From a checkpoint of a small sound classifier.
Model: norm groupnorm, depths [5, 5, 5].
Training: adamw at rate 0.0033, 32500 steps, batches of 128.
Data: trained on struck, bounced, scraped and rolled objects made by modal synthesis, 78125 training examples.
Rows from block 3, named by matrix and row number. Rows with one number belong to one channel. Each number is 128 + 24 x the weight over its row's rms, rounded and kept within 0 to 255. All counts start at 0. Numbers have three digits each. After the name is the row's rms in percent of the matrix's.
# convs0: first width-5 conv (model.blocks.3.convs.0.weight, 128x128x5), inputs 110-119, a 5 kernel for each
# convs1: second width-5 conv (model.blocks.3.convs.1.weight, 128x128x5, transposed), outputs 110-119, a 5 kernel for each
convs0.8 094:124144155141121117110113113126149139130137154109103100103113141134127114113111097091092102108102114123129149151157160164137140139132138172171174175174
convs0.9 086:134117107109114123133141141134137137127115103116131148149135124123119118126151173184184176132146156156149115126130121110114126136129114167181181171158
convs0.10 097:136149138113108127124115109113144132116106113145131114116128098106100079076113103096090093123134144142135154146149154155148144131121130142144161177184
convs0.11 104:129130139151159101101100095097129115098088095119129132132135143140127110102100106095075064111124128121120119121126136151138157161149140145156167174169
convs0.12 103:145138107086099148142137140146128103093097105128127146173186129123107091083105104118131130128133134135136131126126133138148151149140128108131158163150
convs0.13 108:117126139138128134133129121119139112091092109121118111114126154154149138127099091075067076110107103105116125131133134141123134135125119162169176183181
convs0.14 089:160159125100112117122128131125111111121124113130124151172166121117110113122117119140161162140142149159158139144148139121143157172169152158171185188185
convs0.15 104:129131138148154105103098086085123102084074079139144144143142138137128120116100101092079073111119120118124135130126124137136153155146139149162173180175
convs0.16 097:109104093103109151131138148128137132140146138130156203204161130130135129120129120143159142132125131149146140146160153131129128147162154195204186152142
convs0.17 105:119099081095121139157141125127150153130113119174185165144134120108098109138135149134120123093119132131134141135129143149107114113136148126116122137157
convs0.18 096:152146117105132141137151138099103103139147107137161194174119130141136121119121140188191145153146148148135146180184149124176168146113096153175177147115
convs0.19 089:177182176155136129135134123113139151150139128152163159144127123127128127130134139138134136100110119119119132136130121113160165152135127130110101122135
convs0.20 096:164162148155170077062110139120087087120144138130140165161143122120116118133136140150156162113097096118131081091151154116113098144172157107128133125126
convs0.21 088:113112105103115143142149152142129123126127120138152171171151148141138139142149157166165155122116119120114136134141130108120133148147122101110102095113
convs0.22 105:144121102113127114132127128150122148143131140171189158119120133118119153191139151127111124080089090087109175184161148161142136111115157176163144148164
convs0.23 095:134101101128129147162154153156148165144120122191196155128129126111114140161170181155131136109125125111112153160158165167108112101119129155136126123136
convs0.24 092:128144134118116122134133129140162169169161165162185173140120117108108122147147151147136132097103107091078138150135127146120125112105130129111107130150
convs0.25 100:117135136120111125126137133121158157167166155136152178182162111103102101108144148159157145135127135135115126127138131127130136148140128114132145161170
convs0.26 107:156144124123151149154170165141128128153154129154182209196153145150132113117135164198193159144138142145135150174183163135141144144133121133159164141119
convs0.27 100:140123107114127154176167144139153156141125123172184173154136135125108108127142156145131128104131150140118126130126129130119128125127126127119123137148
convs0.28 098:106124126111108135143158152121132140159160138128132163176152146130114100099142141150156144116109121127111122134156144118127133149143117128151160149145
convs0.29 098:152145129119137142134139139125136135155162137140161188183151121130127116116140155188194159143137137148146148157153131107167151133126127140168177153116
convs0.30 100:142126121136155149174175148140123147149116106163195189155138137142138137145152185190160144167183192174149168191177149154157165147122130174176166152143
convs0.31 113:153143131135158149154154142138140146153138121169193200183159134135129123126154173187174153140134139142137178191179157150133132120109121156160149137128
convs0.32 113:107107106105107122120119120122130130129126121125126127126125156153153156157142141138135135168162158158161136133131128124120121120121121139140139137136
convs0.33 101:130127124117114137135146147125140135143151142145156157140120097109120118114153153154150142156155149138131153165170145118145138136122102157159163161146
convs0.34 079:124123133140140137140145152153110118122123123129139148152147148153162167166147146148150152157145138134134130127126123120148151150149145137126116115124
convs0.35 104:158154133121137141147122109126118131136121111128130143151155151155171183178110111136157149075082098114106155154122114138134138104076094164159148144123
convs0.36 114:096091128156143143134146161156150120099106113142120101108122151153154157155170164143134139127132119109120083083109115102101087117143132114107117134156
convs0.37 103:103076111153142145159148144157145158114086113146150125130161158149153174186137144106086120076095086086119143135123130136108095102141159162156157164180
convs0.38 094:124118100104133113119133126114125126145143131109111134133119121112109114123123119127132136118124142143123152163165138126128149168151122146158149146151
convs0.39 096:148166176176166121127135141144113121134139135144151157152144140139138137136157161164165164136135143147150122129130125122129148161160154149148143142136
convs0.40 094:134132139150146110120150134094123115124119104165184178143112160175163143138134155151124113167172176169167097139163127093135152179164129146183191177164
convs0.41 095:162157124099111116122139146128105105139168146144153189200162134139135122121109117150172146120116136154139132157177163131148160162144121145174186161120
convs0.42 111:077083139165146142148121094098169178143114127156158130118124108118139152139142139116116126134145144139138172167133110117138134115105110154160165181196
convs0.43 114:129148131097097083080129160141081069118166162091097144173159125136121097095107109132151148110108124144149103130183189144096108159181156121157178159136
convs0.44 106:126156167156139118108112125133111091091104119131124129140147102103110118125116097097111126149136130124123109094094102111123125133140147112098106122137
convs0.45 097:124123135153149138128152158120133107101106095147155160145118168183166141133135143139126112165157149147152104141180149087108107152162123109151166155152
convs0.46 095:126129131132136129127123117112130130125118111123124121115108169168171175176132128122119120168161158156157149146139134132114120119116113125125126125127
convs0.47 104:134117120144170108092132156117114084099124104110107142145109165170152133134113125145148140147140142145147098129186169094098078127152116092136164145129
convs0.48 104:134137138137137145149147143140149148146142139112114112109109136133132131132146150151148147111115117116115137137135133132163163161158160136129120109102
convs0.49 097:125133139137132130132132131131147144140138137107109108108109138141140139137139144147146143097101105109112128129126124122150152153155160141137130123116
convs0.50 088:148131092082114162150131133142133132127127132129139153165166145138131124119123128137144139093106128139122145118107120127128112097103107131145166175170
convs0.51 089:112112112114110139139156170166147147162174170114111113105097159158152147148149147145141137121110098086080135144156156144156141150165167102109110104106
convs0.52 115:141157162156138123124128130129129134141148150147150150143133102096096102109146141139140140145133127130135153156152138124144143137128119150148143138136
convs0.53 097:128137142141138136140140137136138135134132131107107106106106145143140139137138143147145141097098100100100144144142139137153154155153154137136131125122
convs0.54 104:135130130134141136153159137120171183186161136123123111095101145151147137127142149151139129153145144138137200204189173175164160149138151140132129126122
convs0.55 098:130152152123089164161164176184144147154163168151140136136141110099101104112166149142151164130104096106119137135135132130140146149145142130108093099122
convs0.56 113:141152142113120160163136119123150134097082093146138125134156141141122096089136135115102109107146151126117145138131136143143147124106115100102129160163
convs0.57 095:112100106131145167175143096078149158132098096134133114115135149127119124124141148134125129144156159148141150140102096103158162136110099159147147152146
convs0.58 090:127124113114132146158163137123166174177155139141151140122125153162140118110125144154140128150137139140146168176161139140145140139140165148166169159149
convs0.59 088:116143157151130145137132131139147146146139134105110122123116110113122128131162164164162161104102107108105186178168155154157166170155145120107107110121
convs0.60 106:141139142149157117141141111099160173170142123109107091083099176179166153147133148147137133130117118116120182180158139145106115114109130165167172177178
convs0.61 096:098103110105098143163150117120171184174143141153161153151165148143118092075153162161155159108107109103103140158141133144103133136130145141140145157162
convs0.62 106:125112083068099093100140151125123125170184158149161174156141106121119103104090102140149128104090114134131110128149142131113115126127123135150169177171
convs0.63 103:117106100103106115105135165161126125139153138129131140120084111136160161149125105120135120132121132158169117111125128130118100121144146155159156157165
convs0.64 079:127138149136111107092096116130111120125135150158154149154169108116121124127122130129130146148155158157164122106127151153090071084113127136114111125148
convs0.65 109:107113124128134132134134132128114115118124130139141144146145143138139141141109109112114109127126118109099121123121114110136133132132126139128124125129
convs0.66 116:116112119131138107107101096104154150143136134141144137133137118126128124123117116104090087132132126117117111115115124135104102096096104143153164171172
convs0.67 082:107106112123128118127136138133124122126129131115118122119117147140136136138125123117113110126117106099098113114118118113161167175178182137142138133128
convs0.68 098:111102109125135142120116125124166153146148142108092103109092108107115114107138118118121111140125127145148150138135135128141125127138126156161159152160
convs0.69 099:113101104109108132111092083090145136131130133164164159154151105114122123116122107097098100140139133131133145141117104118134126111104112155161163166162
convs0.70 133:122113114117120104104103099101141143143145147127131131129127138140139136133118118110100096119123125125125113117116124132094103108108112160169174172161
convs0.71 105:143129120119127138134125117113145142135132133150155151143130157156148138133139141138131125152159164164164141148139127118151152142129123159161158148133
convs0.72 089:105111122128127135107093104131113113109111122151144131119128114110110106101143135131129134114115113112111116086073090124079041031056094136122120136152
convs0.73 098:138130134137139113105097089094144136130132138161162153143138121129133131122126123120118122118117119115116114113106106123094088079079087155162166166161
convs0.74 099:131130133128118154151137129129154145129122125143141135136138138131124118111145142131126124151160153151157134139133124116165175170158150145145139133128
convs0.75 117:133124127134144128125117104096167163158152144137140135129124142147145142141132133127115103111108103099099121118111110113127121112106106151162168168161
convs0.76 105:114108105105113123121116101098133135134131129144148140131128121119109098094129128124116110145132123122128120112099095104098087074066069137156162159156
convs0.77 088:073090113127128127108095097107113101093100112128116106110127127120116112106131116106108116092078067071083108092076080098089066053060077130128122124131
convs0.78 095:106113122127131118121121120114120121123127131125130136139140151147145147151095095098099095121120107095089134137140144140136133131128123125119119119123
convs0.79 101:112108112114114121110105099103136131128131136141144145146146120123124118111122116115119117128121119124138122107088088116117116113111121147158162165165
convs0.80 087:115106094082093118119136130110161136135132119140148143121119116156153126109112128143132120165155161156134119143158152147169153150141144163154151151141
convs0.81 093:155131121115115119120128127127138124122115114143144132118130115136141131121138140141139149143148154147136110112116126145146133136145163144130125133142
convs0.82 098:122115108115137132140171165136146128150154138138153153137130177199163109084113131144130115179165161151137092142173146122157154165148134137145144136135
convs0.83 099:123118111104110101098129133110143128137140123152152151135140130164165136109109114134129115150145160171161118142164164163106088109116124167162161161160
convs0.84 093:151141129131142117140150133125127133136117105144148134133151181188158128113125133130123129140147155141122155181179166163111115113108118160166173161140
convs0.85 089:123117100094115118116130131117148125132135121128123121110113127153147122107129136154152134153149162161145131147159156156139128136146160138141157163160
convs0.86 099:128124123132139148162144119123159169141100096170171153141156175172144109089133144126103105089111119106104162160142139152131148142145164133139142148149
convs0.87 100:141143130117112116133151143128139135142134118166173168159163164183163137125120133143138137166176190185170107146167164168120130145143141153145129122119
convs0.88 099:111112099088105125148146123114118127127111103144149133125136151151129108100130142136120119156166173154132122143145139141120136134129129142132132128115
convs0.89 098:114104102117144096115136121101120122137130112128141140125128151179161131117092111124110104124115127128113097130145138142097107128134147184171165157151
convs0.90 097:127110102100107117131135120118139155156131110148158149132141124142153146126124129137128123141137142144144150153136123142128130126119140186157125118114
convs0.91 098:143141132105103124143136115108124131120103108148150135132145188185162139127122138130118125119140141121115157167158152152127142139139147144140140140125
convs0.92 096:116107088086110136153165144128147145152136120139152145130141181192150104085127141141121107155148147139130130161163142140138138135123137128133132124124
convs0.93 093:130128121119132130144124094091135145130104107149151137128131172169144115099139147137119117100114122110104183180156142146096115114120137099116141150141
convs0.94 100:134138129116113105117141144131126117123125120146148141128125151166160145137130134133123116177188197191174112138153142134143150158151141142137129124117
convs0.95 094:119103081083112147149161154137146143151140120125136139122118159181165132115127143160153135165160165159138126151165147132171164154138137116125126117107
convs0.96 101:102088068063088144149155152138135140144143133142151157147125117116120124131162171173165149119133145149140126141152149138142154157142122167156140134139
convs0.97 108:153138137143149138147141131136148160150131127201219212193181111112116122125169194196180164118130131121111167173166165170102102090086092148147147144128
convs0.98 096:164153112098141141115086106121154134115131146107116164211199151127111112118150152166183177121105083083097156150147154146176152125139150134156163136121
convs0.99 091:117116112117129139141147143132134137142137125162175187187176134119117122134159168174167158130121122120109099102105102100136137141136129129126118115136
convs0.100 110:165149125124148134137143139131132132138132128164192214213199130129119109113139168189181166113119134137128150157154150153118108100099114133142148135108
convs0.101 105:144108109146162137138139153167168168143133140193193155128127136140144155169147164142120127137150154147149152134137161166111093105147170083073085103114
convs0.102 114:128124127133137135141145141135146150157155151192208211198180120119122128132180188192187177101096094092086131141148149147097100099094087141143136126122
convs0.103 103:178160139136155133131127124131134139135121119150183200196185128128127124124151175190180159150163175172159158153137137152131119099091109140145149142118
convs0.104 099:148136131133132135130135143144121120120118113190202205196181110109115122130179186188182171127133136137133102110120131135147139131131137134129126134134
convs0.105 113:070070073085104144152157157151145153158161158169175178172159128128131133133151151146137128112113115114114151158159154145152155149137124153154156158151
convs0.106 103:143119098120159111135145114098126145160131113141192202175160148151131118128121172188151128152154166154133131149139118128115111109109138114131138129119
convs0.107 114:133136139142142148151157158153129130136135130188203212206193125122120122128169178184179165149153160162151116119125131133124122121118115135134129126127
convs0.108 102:154134105087101139135145141119142140160156131163195224204160116125127120118143173215213175132133146154138143159163147137165155138117111134145154136101
convs0.109 103:114113113112104134144150146139127131133127125198214218214206123124123124126147162166161158148155154143132120136147150146100111118115106148153155153145
convs0.110 108:117126127126127151152155155149128129137139132186193199197184128115109112124182187188180167166166165161151128134145154153111112117119112132133127123125
convs0.111 106:119120121121119147149151152156133139144140139193210209197187120122129138148161172177173169110122131127118121126128136149114118111105109127123125129127
convs0.112 105:136132125128144112122144154144101113129138135148160172169152113110110109108148152153147140135139146154157119130147143127147158162145112159167169169167
convs0.113 080:111117122128130158162163159158115109109111115143151161169173176170159148146134133128126125119116102093094140144143141139112124129124118144141138141152
convs0.114 074:105107111117118160157155154154122120118117118147146147148149163159156156155115112111112115092092092092094138137132130133134136136134134140142141139141
convs0.115 105:099083114142122161186160133139159173133109126175170128120138108096108138151148151119111128094119115101110167163138145158156172160160164133113115136163
convs0.116 103:102087121160149112140165142122132136121082078135155141110108167172167158152140162143101091129139145123103112139149127115089118156148133152161154153171
convs0.117 109:167168159154158113115126134139108113122128129147149154152144112109107107106146140137136136128121117119125110117126127130127138140129115143149154161164
convs0.118 082:114115120125128163163164161160114112113112111147152159161161185183179173168139140141142140118116118121120125123123123125147145147150153139145152161164
convs0.119 114:164174170153144122131155161139127134149153140156163175172151096090095098110158159166162148160150146150140124139157145118137145159149111147142128121133
convs0.120 104:144163172155144098069103135115106093116153154108104130148131130155160144132128124133140130148117108123140114128165167127109087122150134147171189171144
convs0.121 099:138144135124119150150128119125148146131118111117120129145155108100095093095142149156158148112126142152150151136117105102155153129101085107111121132124
convs0.122 093:156165153133135122122118104095095094115125114149160179181166128134130116113106117142154132149146160174163170174156127113173178155121106132151163154120
convs0.123 108:111086114165175130168150100090137173162126128149165138115124117115128160162135147135132140120126126116113170192146113131135158129093099139135156174189
convs0.124 089:126124127133139143143153161162100098101102101101104115123128188192193190183131136143142137101088081078079137143152157159146138143151154137145153156154
convs0.125 086:122131139143144139140147154158096100107109109139138141147151179182185184179139136135134132103093088089097112107109113113128122128137143153161168173179
convs0.126 108:120147158145137063045108151131096092136170163101111153172157141164159133126104118140147132125101101120132122135182194155079061113153140121162192172132
convs0.127 099:143134117114124131136172172127121107137154135135148177179154156166132089082101123150150130148140141141130110141178156110136135162161129089139170149118
convs1.8 130:143155158155139173177171166166129139151161166131131132134133119120116107109131140149152151133135139135133110125142155158160158165173180159153155159161
convs1.9 077:103110128169170167163161161160131150174158176135156159149139110116117124126127138150151156154164171164161132139160171187147155166169163123126130131144
convs1.10 109:114135153164151177186188186182134141138130128155156146147141126128127130124142147137126127137144149145142149142141124117165153150150162162151147125120
convs1.11 104:111133126123119141146151152150125117118117120123113115110097144142137138139122117127126126094101103101106118112114106107109103099101105139131117092077
convs1.12 100:129139168168152167170173169169140120105115134113107098102113144137129125124126106086093113124123128143154122110106098096120118116120128104111110100087
convs1.13 101:128149144127107154159162165164135120119124145134120107101107154145137128121141126120127145099097102104120112100097095100124116113117123128132114098069
convs1.14 085:083078133159150143142139132125159174170171183160167147126139139139129122122155155142138151148152153163170124151166175181134150163153154096103117141136
convs1.15 104:116128134121123145147152154156116119124134139135128123123107137133125132131116118124131137104106112112113120123119120111120113110112121142136115100078
convs1.16 094:157138101100134138130141154146124143127116142138150143118115143150141143144127145136127133159156132127146095111123121128158175172150160126121148177169
convs1.17 101:091116149153163162165166162164134128150158131127137151153122129123119124131131135160162137111123122117100145127123117117135123119120121131121100091117
convs1.18 079:148078088139146152142136140140132157153097087111138152131118112114110117126153169159115109124134137135147110135159160148092115148148136120127146161154
convs1.19 109:151174170169149159158136127125134126128134137130132134130130127135138143148151138135134133140127127114106108100108116128138131138137136127124117104138
convs1.20 091:167144127150176098086097109109133173158127114110120122115103097088080096116136154152138122158177163151146089135161126084113165141105091087098148161116
convs1.21 094:080089078093101103095107118113147143138139158157165164148145079090100111120135140142144157157138137126147125131138141157123134127121129078073090094098
convs1.22 110:086097133168177145143128123130108126163171142095121160158118132120109117136125134172190164133150157146145128125148171170147151168174166132099094125163
convs1.23 092:117116136179213131138134127124113097147162144125107139143138112115113109124117089127162136109117137129115128118128139157123122134145143147131109107138
convs1.24 111:139162170178157150142127130142131150154146132135162176164145091090090095101144150161160153191189182166158121110121148150174179183178170111080080127154
convs1.25 117:141146158157154163157159177196153163154144130133149147144128087080084088082141150146139138181180165148146118134146136134166163161152146090093113136141
convs1.26 079:115051060110132146141144146144137159162133131096129145124102128132140140145132162159136121116132129129127112138151148143092117126131124106120143154146
convs1.27 099:113123146159157157162160159161122127145143124122134145142126131118116119118126128146149126120130136126111125123117104103136132133131130123105089091110
convs1.28 116:137131145164164148144146165170153165161141132136150154137127074074085087089142149145141155158157153141146121152169137114144149159149133075097121136126
convs1.29 085:144084099125137146143144142138135152135108105117135145125124098098098107109142163142118106114122123126134118146158160158100117118128134103124146152146
convs1.30 088:151106104134168159155143142149108123152144124101120148154127123127139142156110138163154130133151158155138119116132141136112109136146134140145144146158
convs1.31 078:145108108146163143145141139140130135156130115103124150146136097104109108126132151156137118111132124127116119120143157153098102117134133119119132155162
convs1.32 100:119121134135128145140141138134161154147149154133136139150163141130116121119150142132139143140140145162188082106105101113132143146143141124118094079091
convs1.33 086:116110100108149152147146148152133130128123137120104112137158146143140141144139127128128133106106110117121151157163167160118123127130131127130149158159
convs1.34 084:125135140141143132140144135121145125126139161126116114119123117114109110120168152153151166195169172181186099113111111132135133116123145109092104080089
convs1.35 097:131079100134144127141134122122139145145138132116112110128131103103102114127154175153136132137136145161146144120121147154157109121161171118111102131155
convs1.36 109:147117077106158110108115109101136118112155173152140124151154092094100100094112105136182181144155182186174137142135152170153155126129159106105103113130
convs1.37 096:145129066094148127139137128123139099128174166132088082116141109108104105120142103139179163139112144147147143124096130149163144127137156128120095101126
convs1.38 105:122089098131155144126120124133124154161147149137158163146128074068067069083129139140129134162171160149139089116153152148134156172158138074069109145141
convs1.39 094:126134136128126123123119115113145139138139137107108104101081118116127133146136139148151142098119128133133111113116123119105111111106102112098099098090
convs1.40 080:125103063069136157148146156161122129145143142115095105132133122127129137135116130156166143111136141144132114121152143121112132153136118117129162170157
convs1.41 086:093043111149137134131134139142143165140116123088124115098101123125132128126160172140115119129135133127135102134153159146113142153150147108112140157152
convs1.42 107:160141082092160141152141114105167136135163145147102100131144131140127117127168146144165150127112141141128110095079148163125103100140149125120082120136
convs1.43 111:140077107158159123114134144146115150113112135130156126092122136126129136124126151145139140147152151149161089149177119127134188164115121105135183165134
convs1.44 108:141165170160159116121123117103159151123119126143139116097083135134133133132177181159144136126118107104109123118106120139143126117119134096113124118112
convs1.45 085:133101050073128150138148159151134146131130153114114104108122099107118128126132141144154149143148153157158105136150125102126154147117119106131172182138
convs1.46 095:105107120121127135135135136133161153146138133150157159163159152144147136153160153155156164163180180185188118129128124116141151151151149122107096094107
convs1.47 087:150085067126156150143156168164141163142128135117132129117127125129133130123141160161152134153160155153156120149165135110140166155121125109122162169125
convs1.48 118:108131132125117104102105104109157152153146141116125141153164107116125127130154156154148142130135146143147139142146152161125132144166181121114104111125
convs1.49 114:121132134124114094099110109105156144140150150117121140151163095118125129123145146141146145126132139147149137136138146151127125133149174118097086106122
convs1.50 100:117119152156136137142145145141151145128140150075083067079095155154150137129128134120120135094103097115128107095089108115128121126129126103097084088094
convs1.51 099:145131127115113089095106104095133143137139152117135147167186108119126132131129145145156159117126134149155123139136140154106120117127148124118104119139
convs1.52 126:136146147154141121123125123117110113110116120115118121118119141152160164168129125123121131095102108117132118119117118128121117114118130135136139136130
convs1.53 121:124134133132105100100107104103161142146145154111106126144165101115124131129159156151145152127135140144153138134136149160126129136160180114103086093118
convs1.54 094:106114123115115156148137134136125130142144142113102125144168112117118122116131136144145148102110126122131121120127141141079083099106103114127126126129
convs1.55 117:138159164155150147158169167164128105092097097129132120120123130126129130129153138131131128143136135151159116115101096092117109094094107068088112109112
convs1.56 099:115107140156143123126129125123157133129149156112092069099124128122127122111146133135158158112120145161141141149116090091134129128138143079108107070055
convs1.57 108:110107127155161083088087078086127129145160143115117146145152123117121112107129124135153153124134149134095129114110123145131139148159140130115100095133
convs1.58 091:126120128140143157156142143142116122134121119105094113120134090108126124129131134145128120111124138127126120105131125141080075087094104091097106107100
convs1.59 103:145145147136147140143138141142168157153147147146142143141141110115131135133152141137145146185174167168167144128129128150172176177170170094077063073087
convs1.60 096:113107114098104159153145141145112125148151140126116131162169108124131134128108125143150139083100118120114129130127146146099097104114117122123116125124
convs1.61 095:119111109128151153151144137141134125150157150085064073091092114111132139137112100122139140106115136133128130099103123121127116119127122111120117119120
convs1.62 104:100108141156133152145144151152141164167128129110114124110114098100092078081158165158118117153166168145144105122144130128141158168152148116104116121125
convs1.63 109:153134101101125142137149156151140163161145152142158174165173096093082084087149160150126135161165141140138100121141140162178194183152147095104119119142
convs1.64 101:154158157147138131136138137144180171178181175140135146154156114112106100096169162162157148184187189180168143136125138137154129119132134109100091108121
convs1.65 092:144142128128110120124129134134133133133140147160166168177187116114110109111147145135134137147147150149158183171171171186158158157156155107096095088079
convs1.66 107:112118117108120141150158163161134128125117114145138136129120144130129118115130124121117117107118124123116145141125123122121106098097099187169152141129
convs1.67 088:130129132137152138140140142138117117127135142154157160164166087088082078070142134134136143134144159166170163151155157166128135141141139070057049057060
convs1.68 104:138132125126117154156169178183163163157154143135150145136115124122116103099140138131117113163152134114109127140138135139157153138126126127125137153159
convs1.69 115:134131128110125157163170173174145149131122109136142143144135139126116118117142142126122115142146143155148146137138130120122113112112116166156159155149
convs1.70 111:109126115112111138146153158161139130127119114156143148146141140131127121117129121124120115109117126124128154156145143133129119111106108166165153144127
convs1.71 094:114102102102102156162163166167158141130114107134129134131122126121118121127144132124112111096101107106101138132135134139121121123121118155147146149135
convs1.72 102:151156149129121153159162156156167164166158130146152165179160120120124122115164160155140125150168174160145145145152154152134117121116116123115121124145
convs1.73 101:135146131106113122128133133134144137133126111129126139145144142135129126118138131128126116121128143141136138125132120107099086079077078169149145142130
convs1.74 092:115124099103097163168166160161145116110120135124109100106109132119114113119143114109117133099099119122123130121118120125099095102108104130136133122118
convs1.75 111:119128119116105138144148155152121119114104098149148147146137140137128123127117111115113109095113121116113121108114117110115107103099103171154143126108
convs1.76 114:137141137128125136146153156156124118116097085133129137136123148150140129122123117118106094119127131128128137122124110112115100097096102168157143128119
convs1.77 113:164169155166165174178179175170148145150138121147148146135125112117123111096145138134129129169161144140148158155146144145168160160163161115117124133145
convs1.78 091:119126109092091129133136137138129133144151157166170180191199110107102098094127121122124131150158161163170167159168173177154157160161159079066078077066
convs1.79 114:135143142128123151157163169171129127122107099136131137128116152144134124120136131128124115113116122123130138127125119109109098095098104158152153151139
convs1.80 086:119132133142135141130123129127125124134113119161144150155166126138135112098144141144129113112134145138140106119143148125113123133136129098097120134125
convs1.81 102:142141139135129159153136131130094114137144132143140156169164099102098088079107125137122109108137149134130106106118127124137143163162155102097097104139
convs1.82 098:139138139157171134125122136138137143135105102128121121116115094107128131118144147140126110110126135120116124134142131114078094105091081085101128125097
convs1.83 104:116123137146141155147142148139122136138124133145138143146157101106098085086126141139110099124146139124125120111124123122116127144135133126126134135130
convs1.84 094:137115120135144123129130135147140131128126106114116112107097123136138124103113124135137106113126141143121124128115112104125124133140122094120128135122
convs1.85 100:131129140138142149145141142140117134135120111156157156166170104112100092082132148140112087140159161156157121132136135122136161170176167101111115125113
convs1.86 093:148109096106119107119113107114151114132149132121065038064078100097115120110139123140146130126131158151120151126097104110155117107118113105143139135127
convs1.87 106:165157141145156134129124132140115122134120102122121126130120123137137121101124125137121099090105125112100113113127124111100098114118109111123136149136
convs1.88 102:176155147151160140145138134143143126126123104168142126135126090108114103070142136133128103102118126126101140130129134127121103112125119084109111125129
convs1.89 092:151144131132143128120112123125105118138118100175160152156148100112119117107116133142127111109136139127128113109125139132119130142135124133109111126123
convs1.90 088:112113111126137115117110100099100114136133127103085105130142111119117105114118125134128144105115119119120102097121140161078076094108121129096089090109
convs1.91 093:120115122133134114120120127137177142134137124145101076097122095103114122096144134150155147123119141139125149151129114103141127131140133077107125115112
convs1.92 090:159137132147177120118112122129148139140114096136113117113111084107128134134157151149130111111116140120119124119129127116085087090088078078102120139104
convs1.93 092:152111101099116093097100098102116088107125114121084066083094119119124123115120098107124115067069098099090140107101124135117094097098095123140135131116
convs1.94 096:152163165159154155153149155151121121124123125151143139149152120125121095084124125127120111129140158149153130125127126118116126138147150117109126148156
convs1.95 083:112118130154154129126130129125131136114101092153141136134141102126128134131150155136121101111121119127125127133129128120077081094092097104110126121106
convs1.96 100:096088077073086126124128132132169169162158152189192186174158066072078085091160168167162156203201188176163130129126130134125134129139142124141147144128
convs1.97 083:110092091122158154158152147153123131161164152125142167175152101108114122123127148167171163134144149144138121112121136138125121133141138165160151143137
convs1.98 097:206144086106130121133143138132142149132121120147166167144132113112110119126143154140121122134130128136139118144145140151130122107125136107124156170146
convs1.99 110:090092074070083137141147148145120117117118114145141143147143099099105107115117118114120116133131130121129110119110121125118118101091097136128107083093
convs1.100 095:154106091115138161166163160155121124137121130124139152137126115132136140134130142148123123130145146139138114119133133141098104114130130134141156156146
convs1.101 101:088092112144179131134134126119101099125157140101102139164156101107103110114105113150165144107124127126113154138117127144110086075091110133113103108129
convs1.102 105:101107099081087124123122122120130138142150146156162171164144100102107114119122134144155158149150146147142105113117125135117129135144145121120110117117
convs1.103 093:139114105130137160163160153156119127147139139126142161149134114119130137142124141147131121137142150143129122116124124131117119122134131143146145137137
convs1.104 103:116131131109096128133135130125126132136141139128150163166160120121121125120122132135136138181184175169171103108110111119138135133132138106104096107108
convs1.105 129:074068068074095124123120118116134136135137141151158157155146103121128131134148150151150152121123122128137127125127137153103107115123130124126138148158
convs1.106 099:170127121137162175168158161168102133156135092136149162156130088100109113127109145169151109127150154147128096112132137131100111129133120125119125138121
convs1.107 102:114125119106094127132134135134110117130125130145152162149137140140137143154113125136131129164171165144135088096093103114130130131128130112108099110128
convs1.108 084:132104111138142149144142139137128157147115113146171182161146104110113123122149177168135128154164159146150119138144153147092118134130134126145146145138
convs1.109 098:148150143124104152155159161163124123124131141118121118122115105108117119124130134147160166126126133126128124110098087091113112112112108139124117100092
convs1.110 110:090105101087069152159159160152135131136142148138147147149133111113115122133128129130136141155159156148153111105107109130126122121123136130115114099107
convs1.111 098:086114127115105114121121113106131127130136140153172173164145092097103114125147150148152155169173166155151108096111121144130128133146152119097115118121
convs1.112 099:144135130133147148130143158167133135112099111135136137136128093102109115121154146130123116152143121130133122154150134121109137124104087127139162167149
convs1.113 083:101104099097118158151150150154128127129125133122107097087078160166177182188118124139156163142136129131135133124118111107159165159152149169167154134129
convs1.114 078:134134138127125123122119119120100111118126126130130136140144174175168166163114117115120122132129137145143165147145139153151151153154156168173148133138
convs1.115 092:110100082105185147159155141145106074116162146112091126154137122111108110120119091118172165117119135145115148117102138145130107106128121130127098089132
convs1.116 091:146108078102166153149144150157099108148165143126104110141141097118132126127087093144170139125148167153135131122130142130147153165152126142143125144138
convs1.117 095:135134147144149148144151155156139132104097098138137127126120118120124128127147131105102101133112089110124140147142126129109119109094087130141138137122
convs1.118 086:102106106105102143150154157155129130125132139117117117101091166168165165161124136141140147137131118116128135129135130137153151148140140165152146135123
convs1.119 103:155154153147160128121124133136124129120105104138143132121110114117126140139133136125111102106104083073095120125131117120094093088064056100101125126134
convs1.120 089:134088070097136113108118127128144163131105118125131129114135148143146151151143153149136150107105105094100110146170126107125168155125121108123172149104
convs1.121 097:102114136156121169173170166164147131125130142133134131134148120137141152159154139123128142098101102118121153126128138153121107115127130104107113113124
convs1.122 088:113059097125110146147150143138139139122105119104121113101112106105110124122143144120097114102107114116124136148156158162113112119135140120124143152152
convs1.123 108:125097083133172134137120103115119108148161121129109137151130135140127127137139109140165146139134143135116133128153188176115104126155142145128101120160
convs1.124 087:079084101108115116118128133130127124120118120123124133140145170182181172160115138147147136125133139138143151145144137125155147143135136144123104092088
convs1.125 090:115112093091091129136145150153131128129156163126123125131124159170176175169122142155172169150152152160152153141131120119179178178174173157140126112108
convs1.126 098:151077051111148121113122122128130160137098099140153141106110127113123140151140157147122119126126122122131111165193129118136184166130122112145189182138
convs1.127 087:129077098145159164154158166166147164143108104103126131095092124133142148141151166151119117121136139131130101127143132107097128137119114088115145158129